A small sound classifier, trained from scratch.
Model: 1.34M parameters, waveform 16khz input, arch tdnn, norm batchnorm, activation relu, depths [8].
Training: normuon at rate 0.017, 11200 steps, batches of 256, held-out accuracy 86%.
Rows from block 2 of a small sound classifier, named by matrix and row number. Each number is 500 + 25 x the weight over its row's rms, rounded and kept within 0 to 999. All counts start at 0. Numbers have three digits each.
After each channel's rows are labels from the 100 clips, of 14848, where the channel reaches its highest value: "strongest on" is what is common among them. Only what is clearly more common there than usual is listed. The data: synthetic speech, music and everyday sounds put through simulated rooms and audio effects. In brackets: how many of the 100.
# conv: width-5 conv, dilation 2 (model.blocks.2.conv.weight, 192x192x5, each kernel summed), inputs 0-63

conv.1:511472479521528490455539479519546531491474477466534528469460556547465501475527498486500505497498490520470483525497488499476514530493499522492514466487486494520464492536522496489503497509498502
strongest on: drums (51)

conv.38:477503472507514514462512532487523489488519492462523474544563474512463519487492493522479524480522468532482452478523500502472456523478489487442515477530539487484475477509483530503524542496510471
strongest on: everyday sound (74); dry (52)

conv.92:472468519536422506457523473484487491511530523514500520498491493509496496496486470513506477473550476489528497472513504478523501516461462517542497492467529494508497535480486470511481499484509544
strongest on: drums (64); dry (53)

conv.155:480499475481486483477473503473454544465471479510452494516490480518491567487557511519500478527555513475477521505495506500541481534498508512506493525512529470514483547539536493538456471494513519
strongest on: drums (61)

conv.158:455494501496491506480541480497462490524483517469510499517472475506496513465520486496470499517492522490499446476508499503475500531483498475525480525458488455496501546505484497561504482482457497
strongest on: drums (71); dry (52)

conv.20:499500496479577498494520518502511524502499509491535465508499496480504554470491496489441460559504490512514504523469485462503470528518478453489496475467489519522473488520529458501540490527445483
strongest on: dry (60); distortion (40)

conv.106:456506508525568500525509506472484527496476508515505525496470495515480553501458481503480482499497526513460499494514548535511461550475476517534498527514535471471513487541497531521482506533507565
strongest on: drums (99); number of effects: 0 (59)

conv.122:486516519515514479497519480433528452456504450506526503513443480518511467519525523492505495467516501521494488520456474475489506516513480509495487444513542514515529467517505520484515508540536465
strongest on: dropouts (68); reversed (35)

conv.113:507514523504484473466500503505520490495501490537511479442499534521507575477509540536521486474526492506479455467507483501509505472495476547537459520516484501493459469517486509507518494511456533
strongest on: tremolo (40)

conv.175:513499495485500525559509481471491499487482492484521539507472487505483514525516520435472506505476487507498473477507498520521471480481494465497492479483514512552510527555513549472468492459478489
strongest on: far (76); drums (58)

conv.129:492483506468508478521482513483507481508509493541484495500537488490500510504472497473554521489481523467517503535501529455474467478507475497468466488440514502474483499507461545502497489490448501
strongest on: dry (55); everyday sound (51)

conv.82:442510491480484507487461496488458533497462482498523499522533538530506468518486546502467480471445491489498470491492504445544495524483476529488489485466502537509494474524476484478482487485524479
strongest on: speech (81)

conv.96:451508482511477502492512441494488499486486529517459504531498474532468544467529500484465496473495501485550480547473494501457528476501494507451472456517501529497545530507511479491472468471523493
strongest on: dry (57)

conv.131:450524486470460508499497528485532479493484505488510487491489508461527515464465466552503489515518489503517519493514491477475484506536454509525553513511431509495545515497517469477481522501488492
strongest on: everyday sound (67); distortion (43); reverberation time: dry (43)

conv.77:515494500496542539502510492487450495495522506512540494491500501454478509496493512497569549489494491511516497483508503490480517486513491544504505484507467484508518491455510460484485499506532553
strongest on: everyday sound (82); dry (53)

conv.29:448515507482502511507513520489554500481506463484517450471473535516500529513550530529505495495490547535433477495532503490500505501479550485485461482565453476494472490513518462536525478489503488
strongest on: tremolo (37)

conv.87:525524497480507492431500485500500460487446486495496518463503490486483485513500545496467525483518485469472473506517519519459522521508513539485510504519567457522467488547492523538516500523508479
strongest on: drums (56)

conv.114:501514495512551503449482484486493481497492462481460528486438490526563442494460503482444521504492498489480498516465522471478516530485533488509508515502496513481548504514504496502503526503490464
strongest on: dropouts (60); number of effects: 3 or more (37); distortion (32)

conv.12:473509517487522501534494458450514519529539500518518511452484487493496506510438523469498499497456482485541478493529525479506464480485521503459489485480491540491498476532492494483445484491541503
strongest on: speech (89); number of effects: 0 (53)

conv.103:498482510497508524494491467507492552509478483498558465477525498523523566520539472542503531491513523487437508494467469531467528528499495496523552506487466489491519518516528564553527509517522526
strongest on: everyday sound (62); dry (61)

conv.162:511488477523522511524486500492495492477495501514509494459499457515524477470513503487451535501517462502529480496474551441508464528502486489496524526462513508500528510502473494504506495485491439
strongest on: dropouts (65); everyday sound (58); reverberation time: dry (46)

conv.100:487501528521497496495458503501493515465484459487502503535507496519466520481485527475512531467501549490468475525517479522500510503485485461449513465514498486495498526466511504513519496525488459
strongest on: dropouts (74); dry (42)

conv.3:524458512510521488509474490486503479488528507514491537498525522497510531492483486497497505484493529491510464500485491498503507484497454454505491507489510525480522473478489478512521528458451500
strongest on: speech (64); number of effects: 0 (56); dry (44)

conv.183:507484469529547541451480541507466494507489479479466522515489490472460514522528516542519493444509505500511482504514488467507517498482496455489506466455512513434488476486450515492493482462451514
strongest on: drums (59); dry (43)

conv.95:557477491494507487489530490501493469510514510516505529492510498505486497485511563501541491472510496514523519477572493539493454499525478505493556511448450530521509506521495459487509492530502481
strongest on: speech (69); dry (54)

conv.5:513449508503515436511498509486488494496463511513484521509515485531499506533519486504496509479477523469488545475522518488517506460483482522479474499465510482475507446491469515498493468480507482
strongest on: number of effects: 0 (59); dry (44)

conv.71:488508494483467495461483529485518490489477464517461499503505531483484487480465507505465504521531464446448519522497502513489501484502462485504476506480454488518450469475487534506484511494480489
strongest on: tremolo (56); dry (45)